config.yaml
dataset: "made-up road signs on poles"
train_examples: 122500
method: "mae"
encoder_activation: "swiglu"
encoder_head_dim: 64
encoder_parallel_block: false
encoder_width: 128
norm_pix_loss: true
cautious_weight_decay: true
lr_schedule: "cosine"
Rows from block 4 of the encoder of a small masked image model, named by matrix and row number. Rows with one number belong to one neuron. Each number is 500 + 50 x the weight over its row's rms, rounded and kept within 0 to 999. All counts start at 0. Numbers have three digits each. After the name is the row's rms in percent of the matrix's.
After each neuron's rows are labels from the 100 images, of 14848, where the neuron reaches its largest size: "strongest on" is what is common among them; "peak on" is the class under the peak. Only what is clearly more common there than usual is listed. The data: made-up road signs on poles.
# gate: MLP gate (encoder.blocks.4.mlp.gate.weight, 336x128), inputs 0-42
# fc1: MLP up (encoder.blocks.4.mlp.fc1.weight, 336x128), inputs 0-42
# fc2: MLP down (encoder.blocks.4.mlp.fc2.weight, 128x336, transposed), outputs 0-42

gate.313 102:476509560532553521501517564534521459376532416524461586462516469538493521539534559510499476547424457501514516573502451465450566505
fc1.313 106:577511535477419487449458471468510530429442516427529494541556488436526562480486566570527492504548518558640546499601525512448586526
fc2.313 093:498482513471553530488485470469473558573389443500517479430504571551450361502535533478516491513435447531499471556630551487452458478
strongest on: bar; arrow left
peak on: face

gate.220 088:491434506399543489482529619513518569504553400593447497486526578468569465417539502535521445495476320541556486533497528474544570547
fc1.220 108:507526403414380411549474429511463480490535570417529473462560397500463508535490514458549509504570543471532501569512590467455514519
fc2.220 111:478482420557534452462555458479576497474492608466416522489548424520559469574446531487503494482472477504524568548469429532543471519
strongest on: circle sign
peak on: face; rim

gate.5 092:554552559472399436463445456478489432386504600542580560450483444496560528546499523482466429491493479406480527537518533521437476434
fc1.5 097:517588457545497459490455389498492544482433474425373552502521467505553536474487520556460391488335423490502539496444444471515515531
fc2.5 099:536500544513511451546478514510462468528542508526588547413428581566510449440536467483394530457530535528497473512432480502449591500
strongest on: white face; hexagon sign
peak on: face

gate.261 107:501479513453551485486549583487386499574563458467548508548516439465428427456513416483468496560476574473451442383467530521478460469
fc1.261 104:514477554562542551464520462453450504423492531463514547538513559525480482491542484499478588545516481508452425454363396564472449509
fc2.261 101:485528476562531515534528544453519483457599477480583404485461551501467421488569530462451547576435491573541485568546447588647633536
strongest on: drop
peak on: symbol

gate.101 091:599548467547392436439538485454539474507449464561495576480509553387465481503465580571518380453558510573594548437556478412476549524
fc1.101 104:513518457499381502504412535507460567456518351516466633471525447536481493604471469535469423536557441452490572471519537507450420503
fc2.101 101:567508479461523500524601511563430506450441368435489561463448515528567496423636512578478516484500517475486554446522511522459423477
strongest on: pentagon sign
peak on: rim

gate.290 092:560563460521576514497457546543533507549429439555515493480539606527555506531586452500513476452578508568464476467552449447526417477
fc1.290 107:477560583562531533408444474476490403450382498566509556563384470545486442468514461539452454469583457519529492514442474437499431500
fc2.290 108:526541455598527444494552513534491497506490437481430578436446483475476461508573496520457482507341522625584601458543596513485505492
strongest on: ring
peak on: face; symbol

gate.165 101:502471526460462475584567493492385513480490505397461530529469574506439472504607493485499502531547511452538454457486512502488509543
fc1.165 100:504486404486452506542434485507424436462518677451474545484531535464468560482500473518463495547535552559372507491476548431455494506
fc2.165 111:489452443519460448504503567483409449557547471521474506521433502429572498527513521534589552482498465475503515532456599491548541500
strongest on: triangle sign
peak on: face; rim

gate.87 122:490516509523498473483537476547537479530436567537482473531407471468522470467519469446519520632545505452502493501470500570462501456
fc1.87 102:503575549532546595511470479462570495577435495512528527486486447532458452500529560481548455545554513500494467482490443484493463552
fc2.87 093:501504436530571456522530534500558460526414533437436464539445554530430489459565452442429516532491500532565520488566523500428567484
strongest on: ring; crescent
peak on: symbol

gate.325 091:406485512512515600542410440557470445477494517465591617498520475470435502473520578474496524473463509455404475502464434463587468441
fc1.325 094:459423440457495445446491494529394535509504485472493472459479496515510459495588531539493513545525605517439511534529480385439385535
fc2.325 085:531506420468482542541538556485565443547455481477561545420385552620363480503473531453511531493452566520437522400562529514484546468
strongest on: white face
peak on: face

gate.154 086:478422527415496494540491469493480518417505441497511490524470539441481462572480567513519456445599530533566441526502625531421486445
fc1.154 093:566439422461540429529534491405459572530524544514467425523542579500496528491493417541505487410521444552554581499497505498554546551
fc2.154 105:521471469506394460476489482512577377449521453526479569482473475443447492581481527452484532515554501410641482511444524474560495504
strongest on: hexagon sign
peak on: symbol

gate.230 095:478438507462579588529516456540524468412463527573539595532393512443489513570587551451483431494568627546534470507408559633497548417
fc1.230 091:539478494433484466492468495460467508402513551498515512500538372489462536576535504455585446550507484472548567511501462470449449532
fc2.230 088:617473553520410457497449496539585452506500518559481466467540537521488498449496514555394400449486504530555414404502570515555466537
strongest on: ring; brown face
peak on: face

gate.320 092:495521519516475496508524541537483508583495535537450508522498532552541431407518478457472464462557351440503545483496526510492417585
fc1.320 111:473419467489443431510482505489613547547507513462539487446561490522530589572404480554580548487533608540512545514498469540530479456
fc2.320 103:531480492500503542543461509440528545463563530523460443474540472557451538462459485553576524482515451569429560510590492472476499492
strongest on: ring
peak on: face

gate.187 085:495456538543538489487543461494595556447421522437432451448518419428510542525418476569534528468506575498540546578513519491530510411
fc1.187 085:485554580431504580438483483413412476469491554494422511539453467550486544478519472551430500481470482385477441465500576435548549525
fc2.187 095:490507509460502534457520498455527474621495424509470512477551483593526556529453522519461497437454524409516522475411523492460456517
strongest on: bar; arrow right
peak on: face

gate.262 114:449509580527502470483480504519527508576516534491515471569530572455513524551398533479459444491451460380416398484485436411500458494
fc1.262 105:542551394549567443469492468454535459547431558470492514552591437463550444447577497593503509536529485477552560540496530571414566499
fc2.262 098:557464521401484516523432508570470598605554473489565524445578558493504538500447512440510497480525427394522441535526495436525453504
strongest on: pentagon sign
peak on: rim

gate.291 106:492585570482504603464388532593378424498479480555516551590435523519478431499515520445447500561503635507478429485452532556480453405
fc1.291 093:420555520493582543478501484505313490569545505428396473496537502492512486542518480468522517573426496462479514411504345581465484583
fc2.291 094:520409466454457467472469466549616537448522587515558521565387479536515504536591516419574491390549503441467537545483598506551505470
strongest on: struck through; pink face; face: purple
peak on: face; symbol

gate.236 217:515504580444504550520441466505425384407492530536558539437421491518469495482579497497497520568541496465457449496503546538425508383
fc1.236 105:615457475558522443524514528547574540521516488406410499520514490501478488530488539494498554417456493570599522505475436510494612553
fc2.236 117:411581440451525541511474513467388452435489571576621495443482559483520498570521526523523537567514561490428493569527530497478458447
strongest on: white rim; white face
peak on: face

gate.55 100:488493481449449479528532495465372552449481466524530506498553383519434552509615480610546458441521426436560554453426476556511528438
fc1.55 096:472543569516511633481513419549421541535467458632442577504510486525583499489496394426418463483486396523436492547431508511555483496
fc2.55 109:511476463475495506538474514458472560455559425500465555507520361499531520422531460528461539466549421483546583468456468489498540470
strongest on: bar; arrow right
peak on: face; symbol

gate.65 143:508514545504599568455488527577410466430474482512514519535395512412450442593581433463477492503567589494512527515379506520416466401
fc1.65 119:522555510587560559473553531576443465484447493499465512569472474389492416604535518431489454444572482443503606473492521577483562472
fc2.65 099:491487477508430487512566530467568528603557492486475500467550526557529607431404467524520504547417433521504423475595478470572510469
strongest on: black face; white rim
peak on: face

gate.257 103:422540511516558456507555454495459430412529539480558464492524384538502508479475548541531456459373587496578436496532423475507537533
fc1.257 105:559452368456514419607518449421486492585453582460454534483576537483526426442569447545569495490508507654574518508575538570504557526
fc2.257 100:484494636572475547448517634464448501509456456448528421533489552474446476472569490413427517522500519517446452490489529558442524506
strongest on: square sign; bar
peak on: symbol

gate.1 095:500507499520618480511463418548605565649542548511412480551577514535510504430482502469531517440534418428529550452546500475563484491
fc1.1 104:511559479519516464477454555395491427440488572405574531460535513449452429468538465582530494521453541547502543572502541490492591557
fc2.1 110:538434368443592438608485513453562500541474488513513522573537413533582423480447540461494437535515469493511521458426526531497453506
strongest on: pentagon sign
peak on: backdrop

gate.63 103:562486543470527540549546541516446526498545424469549505570549398534464562549462470467524471485451517540493497462492560513558468479
fc1.63 099:473497548535521526418468513528615490443504487517542470432498585500435622488540471501540492527469453528502415533430487423519442525
fc2.63 102:454574447513432539522517549494412574422512578406496526475562410522519485534454531465532541414560452456452594526495457511510506486
strongest on: white face
peak on: face

gate.40 105:560477450454443527509549511495496528491473498524572490466464494536469473413551461599557533515517493633596436499446490519457625531
fc1.40 101:511477484471447416571558413482496414430569578458412457501492503550526520475478483501449436431540489484493570460535491451518453482
fc2.40 102:548510480504577555455564422423494502461546512413461471561504509517526417502540512584490518486532564665455467480557505494399563493
strongest on: black face
peak on: face

gate.331 103:511489515584511476591494592607444376439527495546568478521485487489489422564559490437509492465581524505521579479524474568466506411
fc1.331 116:462468534425486416516526504425488527583441515553579494487512444682555542416506537527536475497472485456446457479536539489514534502
fc2.331 108:444522486516419501505456566472537498500629524536359487368535486648461499462456470426428527539503439535509532439518443473461504497
strongest on: white rim; triangle sign
peak on: face

gate.34 112:463423491546490515423527444460597494499517528464561518492570572470543470459520488533506527452507474544463593468465440494544422519
fc1.34 101:611450527447523470480443491507484449510532464477522426533479489486579572475505486557582508448608398508511574472500500451495413474
fc2.34 093:507558552567594500430489586395544430480538501491483558488456466410565507495512489488573498513466512559561399564555429506477532492
strongest on: white face; grey face
peak on: face

gate.41 096:511511511499529529474418543512458483559497577491579564510496514510397498546493566430541458519493555517465402475448473521530556475
fc1.41 094:495476473454468468469590450586601465496502453470540494495586566504546498448505561472520509491527555493577461498486572479504516507
fc2.41 097:491452470458481512461492474435503501452398562537435531500507534439556471447433471546523513601495543447490480495472498482491491480
strongest on: hexagon sign; white face
peak on: face

gate.132 113:488557497435546534424546436502505460428524463475502509468456538442492436573534447541455499535539551547496518485462546488412473392
fc1.132 109:522517499490552541450470600567433550534563518474461427508540508486546383518537431449499582409422518507490497482526488475502502493
fc2.132 111:480526506410532541545553396516481523448512486521542549453569568519468446546506494472595556534494495593465537492486591510432543466
strongest on: black face
peak on: face

gate.141 119:480505483457511533490526488489486511557529478467468503536439473467477451552593458498441501503611513405459516403463496524539477496
fc1.141 112:500537519493484496466510534560510492536508612561416392444397532467517463489419510468479471474371517503567473494534500511470494495
fc2.141 094:481420509485534568575486495522492486561448467476498521378634514518457531487445541573495594422472496445508586475562531477448562513
strongest on: bar; crescent
peak on: face

gate.106 087:401461455526455517484498541438566422511497422486507511460506494509476429590546553529593434596505502521579520490507496488500538469
fc1.106 085:571510557469417494529456572538474491579555495506559523443530463479474502508508481519429505510500489507446497511455553543480467448
fc2.106 069:480524523569500572439408485433428522424505511464470483501494416555523507431519510489491460494491649499456581471553495508506470523
strongest on: triangle sign; teal rim
peak on: face; rim

gate.24 089:537497489474461473483440504573449461477461457509493524515553577497498534522460458452496495436560457421443494568465521484454443382
fc1.24 105:494513491428438422582450474540491517517532517571513491563577437506591536462507554572476473497524453404472559496542536446494473478
fc2.24 101:505533480477474485510443509489523559453459491494541525474438593553424489546458537465543534603514499571407416494465522488508616517
strongest on: white rim
peak on: face

gate.89 093:489508426455453516472518484458388523470526448451528527570449617502447492579494461510491524556474570477450467481499484498527407509
fc1.89 106:453569453505483416398525564510433457614524491411488596518486414520458416488496448481585496505488568507543525515499445517488485524
fc2.89 110:475590565486438483498516493539463494583401541378536501476459582473432520501443549460503580490541503422460439587542522466511528528
strongest on: triangle sign
peak on: rim

gate.88 098:444458549553527608515593533540471494471511485481442536436422569468362467537481521455552548499408464403392420582455455466511461462
fc1.88 099:532614532442463466472435547431494475524420603465579454535497468475494451581412546528514466534429547482533517554526471485502522581
fc2.88 106:519473592547470527496521494450475507522516456567429538508477544499411469492583478507487491563486526478400460507450528495425556485
strongest on: hexagon sign
peak on: face

gate.280 120:504530489491455446438473438460493513453498512478539462535539532552488538367494436595409454570528561594547607475492565439460441436
fc1.280 107:566471442488468560461520604467407454503434472396571417493472455561495488545601488443475485522550511576479486476500510552456573535
fc2.280 115:584562515483525549461582500502416518519530509465491458501503429587502494449527535453526435575524494584500550495445527545527471505
strongest on: pentagon sign
peak on: face; rim

gate.256 115:536514563523569530455584382501470575547469504492446430513529537568497533396515469550441455481448492469543405416583508441432440500
fc1.256 099:478458439479481529427515495493465523535490575420518511463418508503443430505486437434492570469507518478385462459462462462461385563
fc2.256 107:493541502527512445467541469574478574557491544565473465558554551512456515488500475514513536524441533442474616557438539421497529460
strongest on: struck through
peak on: face

gate.163 088:425558575514488528559480446530509395396560525486515457536511544506479561568438562587450538548498438472506538522550599496499429492
fc1.163 098:521468496453476447419503414436575511466416501561549564470533520542520554523507594450559519477519497423553599499517557524522534438
fc2.163 097:488483492463533463566450456521514504530459623527628544529501526513428557487517480465438421505477441582518483527513499500540584499
strongest on: square sign
peak on: face

gate.276 103:464520476452500563508445603527478413465490568599498562471407488458583526514511512488497543538574599488513462567450530528483466370
fc1.276 098:585521483522587512452466528512506530511516504529442554531507412461555431521371450502523546371476509570449537527474401566434559547
fc2.276 081:556459524514492446562469471548480388419484509461463474499477521481451468554559541481479508492525474505514476393384502518443474476
strongest on: black rim; white face
peak on: face

gate.57 100:511457554501472524516509574570553469467489508502574581514429532433496524523430595406552514481532554557541484620559526480490463419
fc1.57 095:511451450477417389480538484550441497563515474536505474502521429571554575486529414491458497489491450401470580478440549523481475445
fc2.57 095:517489526485399515501477470514605484390479661405533559499547452509519501490480479481450449504486482558508474460474485554571511521
strongest on: white rim; black face
peak on: face

gate.42 098:394402425611481528496516572511474544458447534577484510405509465528408531520472500479548499515471579552374460532396469498444558532
fc1.42 099:493503462452446495485467484574503447571395486512513543521390470536558444526496483485543506477530505509514458392476443580431489555
fc2.42 083:478512443437618522562576508493492560381547499427493551525621502515501491466499385488480492477482498467486547489597451476528491503
strongest on: hexagon sign; black rim
peak on: rim

gate.35 088:690471446456544476575461435493435545564561468546471430514509479407424555521498502518530378541514516545499420432463511537484407493
fc1.35 102:464469488492553582446512463476403511476517558511471584536489550524445480460504505543506568531463387532538593557461494506525476471
fc2.35 111:498528449358466517456521494436587503586512490466470602558501523495555423437545625528440528505524402521577566549460476470546556529
strongest on: triangle sign
peak on: rim

gate.189 093:507532509534504453470507577523545536519526477497532499471523455623454494462548489431461443410581556664474502412537487496561449488
fc1.189 108:511555541480571530517619468523469562412630542413485536539553434494457500381508531478482514498495560438494514435521523508452561526
fc2.189 110:513456536515450526436440532422467470537521441423486504504411464474611507535497487504404604534497448445575493486462531525495470510
strongest on: drop
peak on: face; symbol

gate.139 088:457583454488524528533439527525512514437537590579471451500331503445545456554529478492443447498449502500419549450480502542479460475
fc1.139 093:500501471522425393529499573413515506579546503554496500555513516531570550501359464542544468588508403562481502478578499394550505575
fc2.139 098:486551456556519502517576547500490491568563438544398467526434554462471507534478476459554470477465445523576497369489423513493489614
strongest on: black rim; white face
peak on: face

gate.212 082:511580539545508502511501579520455508437428626509514500473470540499547424533425553437592440511501531435505486594479504519428573443
fc1.212 096:475443472494505543409495466578463478573434564503381552514489529521570515526538480497380558499495552514425430407442495518433500440
fc2.212 098:553636466460475458518532452512506531461460516498502538474573421488502425492482441547512458468481506474483511457523500546525532487
strongest on: hexagon sign; grey face
peak on: face

gate.258 086:563445477498478478529487555581478530579540445543571490499573423559500495473598537423519546446536589494495522451433542538471443500
fc1.258 086:497540487434535570434515419488479513542521526484503486536481506488488503429517387568373543426551524500533443473552517521519509502
fc2.258 099:419472489575501402582542564454533408456521452488412598524412532456454409520561500555454560403487563559411569523549471522475568439
strongest on: hexagon sign
peak on: rim

gate.18 093:545516510549417515489445503546458457499466543624547581573481586522479424601490592471529490500540547410565465572476574568508514528
fc1.18 088:488515501503564485541506519542625467557647498502438484356500467509463461529512499501482512489524472565487466442535400353486502571
fc2.18 087:462515579508491461494415532562470501461437575503483555501528504468450435487577474523398489480570548470528482609398540504462491493
strongest on: black face; white rim
peak on: face

gate.130 135:521469483456381488500582547446666542618583503532367545441484445523523465486433507561513494489491541624510470473557509481572463566
fc1.130 101:462471501483454492524571498439516496541561461382441491494538464548451575391478397449409446558483401488523451472469458383467484524
fc2.130 108:524512510430545492498378453521419471418468560517639507455434462405472493561541519473504537531553543443428565557389500494475493434
strongest on: green rim; red rim
peak on: backdrop

gate.96 095:620504476468472406463559516465482495544470470387560495424545479437503506518530595404540487481487454534510447505518518523402578448
fc1.96 101:555477436508501506440515470531439584468582472509568536551554440565451481420478439520532494418540596544525534397450493561477471415
fc2.96 103:553501490449593425498441594456495535604504533462473419421418505462574529554545477437456581519532500504488476454481525484465508530
strongest on: triangle sign; yellow rim
peak on: rim

gate.146 135:434563578468496463449522476600479519548427618529468514503465501521469617542488491477511493455434405449461423538499408380460504477
fc1.146 121:521478595459459497443563512493491448431370511378422483472383530565554529500491473403535532464518540553504582458467463506491492512
fc2.146 121:459466441482492491515551568455449517401476470526553459511582438466482460476541478475490447521464570587535506482572460491506467487
strongest on: pentagon sign
peak on: rim

gate.113 088:549466539522590537561480405467542521391530480485502518494619532485411495405556506603522535458473506513517545583437458558496499444
fc1.113 094:497466508486465457561436479536385475580452424381557534482336512465542489510434510489596538467520574623534438506484556514502531453
fc2.113 107:499515384447447508488478484501516563604548573532543459580597499513379485491450545499436492525518424486577515504559441489506466487
strongest on: triangle sign
peak on: face

gate.282 084:502646559483498543445565481531526515490322512575474576510424554541493491499537529443533489462516463419513515509407492529425503509
fc1.282 082:491543497522512507458509529553521468567501395569445498480481544416431482458515407530536456494531517369470470371515540503506494523
fc2.282 091:493553444539540472522544481453554581551497567426574539576562476523482435569417568481501503567476492585457505463439438515445493460
strongest on: circle sign; red face
peak on: symbol

gate.308 092:514575574476508553525449454561420449422526503548532604539472481386484454614556580419535477457554530551552490527412510578432550347
fc1.308 085:422480498448521507512470539423508411553492506581446491473523508508560523525403472477533561552449470421459541452576513505499509452
fc2.308 092:510554508584490467439509462607518487478541506513570475508463491457451516468528480520504561446481457526557560538444460453489538488
strongest on: white rim; pink rim
peak on: face

gate.304 081:485483525432436520580517529483412469519485498577449497411458395611467468429494531471545453514490502445518528383413512496535456470
fc1.304 105:446513528554495456515360519495463588395457570545502631517548515473476471482517493516512473506507490463529629458466521492491534460
fc2.304 097:427439575523501562462482503572514483339429439534526494492575543464654518491551516527415447419579501573453455436515499537417604502
strongest on: bar
peak on: symbol

gate.81 095:516646470409461387440479468462447456455492429499507548514512416524549433460561522529502511453572468589632594548546533487443491541
fc1.81 100:565544580526392531481445509528522498594490401540476510466495575583470476497494425455501492517484421513502540496514454453546441571
fc2.81 089:530543447483573465451615562490439420437471663509605553536546522527553451494458484588546478452536511400443516442511485479538520481
strongest on: pentagon sign
peak on: backdrop

gate.49 091:390475547475556561555517506536482404425503503616487489540459502461551475482461459454497417443469453502483498469486571442545452445
fc1.49 107:546484487483508489526432374511492485459493475571501491497483401428524490381592493536556514486424514500520449485487579541434546428
fc2.49 107:547495515473475381485449498430500476377445443503491469504532506425386483469503554511448437492556524559529554520506525495526488486
strongest on: black face
peak on: face; symbol

gate.19 095:495493515459512476539489492539395428437497521555515546485453524466571523519517439541612535514581457516556436536475529530507531442
fc1.19 107:450539581438544619476412421490433495401442465521606498387530430568493468541613536506460539534501516466407582497459465531434500410
fc2.19 099:435599497504495535530461566491499497529503542534496531466538472564474484412388504447436507550506449522450602445488445488484538483
strongest on: black face
peak on: face

gate.264 086:648518499488396446551491428494437417421528596452560556487489461507477532556560562508482489507570565536560548470537582489515507444
fc1.264 100:446489399437519513461476532543409514533538537394415523505461519540463476511484483490457476533530573490481476458433598467563551523
fc2.264 097:476453492451413579547441472433572465544515434556531521517543444461517435463466550576499582488484513591495489493542444519519527533
strongest on: pentagon sign
peak on: rim

gate.62 114:535483508442432473595496479463556572447482489545506565484567502519493529551548550504496473464570532535467561422475585504513470472
fc1.62 109:494478497527477487551509471431525539402485414427463492550513440439519410578448500459501650454548564474506625504489524565496485511
fc2.62 109:554480473463454483422530584563447386551515479452553459522537475573560476539544518470523429499535528520480485553475450503456402519
strongest on: circle sign
peak on: backdrop

gate.214 108:493473587524561542520482467558461423408435492530565530423410498472531512542562531526523529498570537449462459509366508569481515405
fc1.214 110:495527568435526537582453437537488483510535483472519517359517445513499437418580470489424561537431527456504454445511383413513502488
fc2.214 104:476537531478443524476475569539408436500532548539491569479571517531426522509444479572439473535494490569460546487518491497464572512
strongest on: black rim; green rim
peak on: face

gate.126 100:482451435469527588491506453471526502533519513452468511577489551497529458464497415527457449551468533354440441538528525522403569487
fc1.126 105:518539559503544524498589392544528512388428455516462532553423461505467398467495543456492548452533480547573537452463534527515558382
fc2.126 112:501519539454506449472447460428546505554468490417481488495560487533483537416491527384479471479537451470499436449388517504440466423
strongest on: ring
peak on: face; symbol

gate.86 099:482491511505507467454484573471581433466494430509505429432454420471489453548554519517563534488563614438455476513539398618462447441
fc1.86 110:501446495499457438488543536496588511521455560488495514553515512484517454479419528630548474554466584501517548523500544449610460463
fc2.86 097:513523480492472516596618486564479615493430549546415488457525558504511458464479537547483515475600462433438430414503533546432516478
strongest on: drop
peak on: symbol

gate.59 106:503513504522534528498512505533506480460534431552525591464504476473506496385548531448443424553541567443529536494424471619516511532
fc1.59 124:531601500420435482451457501462468463445530440549484507547525493471460548507557472490631438397507506556595458493480503457552544533
fc2.59 104:502451493553498575480400565583472530404582464434560467511453379556418502460496589521454516582443500526570532506603444495475550520
strongest on: star
peak on: face

gate.241 099:572478546426476554509490443462594529438485431540569471493422578560461503575482562491486488517532560480493540430509486553567466464
fc1.241 099:483524490490598546368523524506495502516433551494454532443467454526458460422539464499533558432529600463491516560496533542454589508
fc2.241 090:478574539459453533511487519467435448514534467463422520504519472476384516581483594543461551558521483492496469555519487487559457523
strongest on: triangle sign
peak on: rim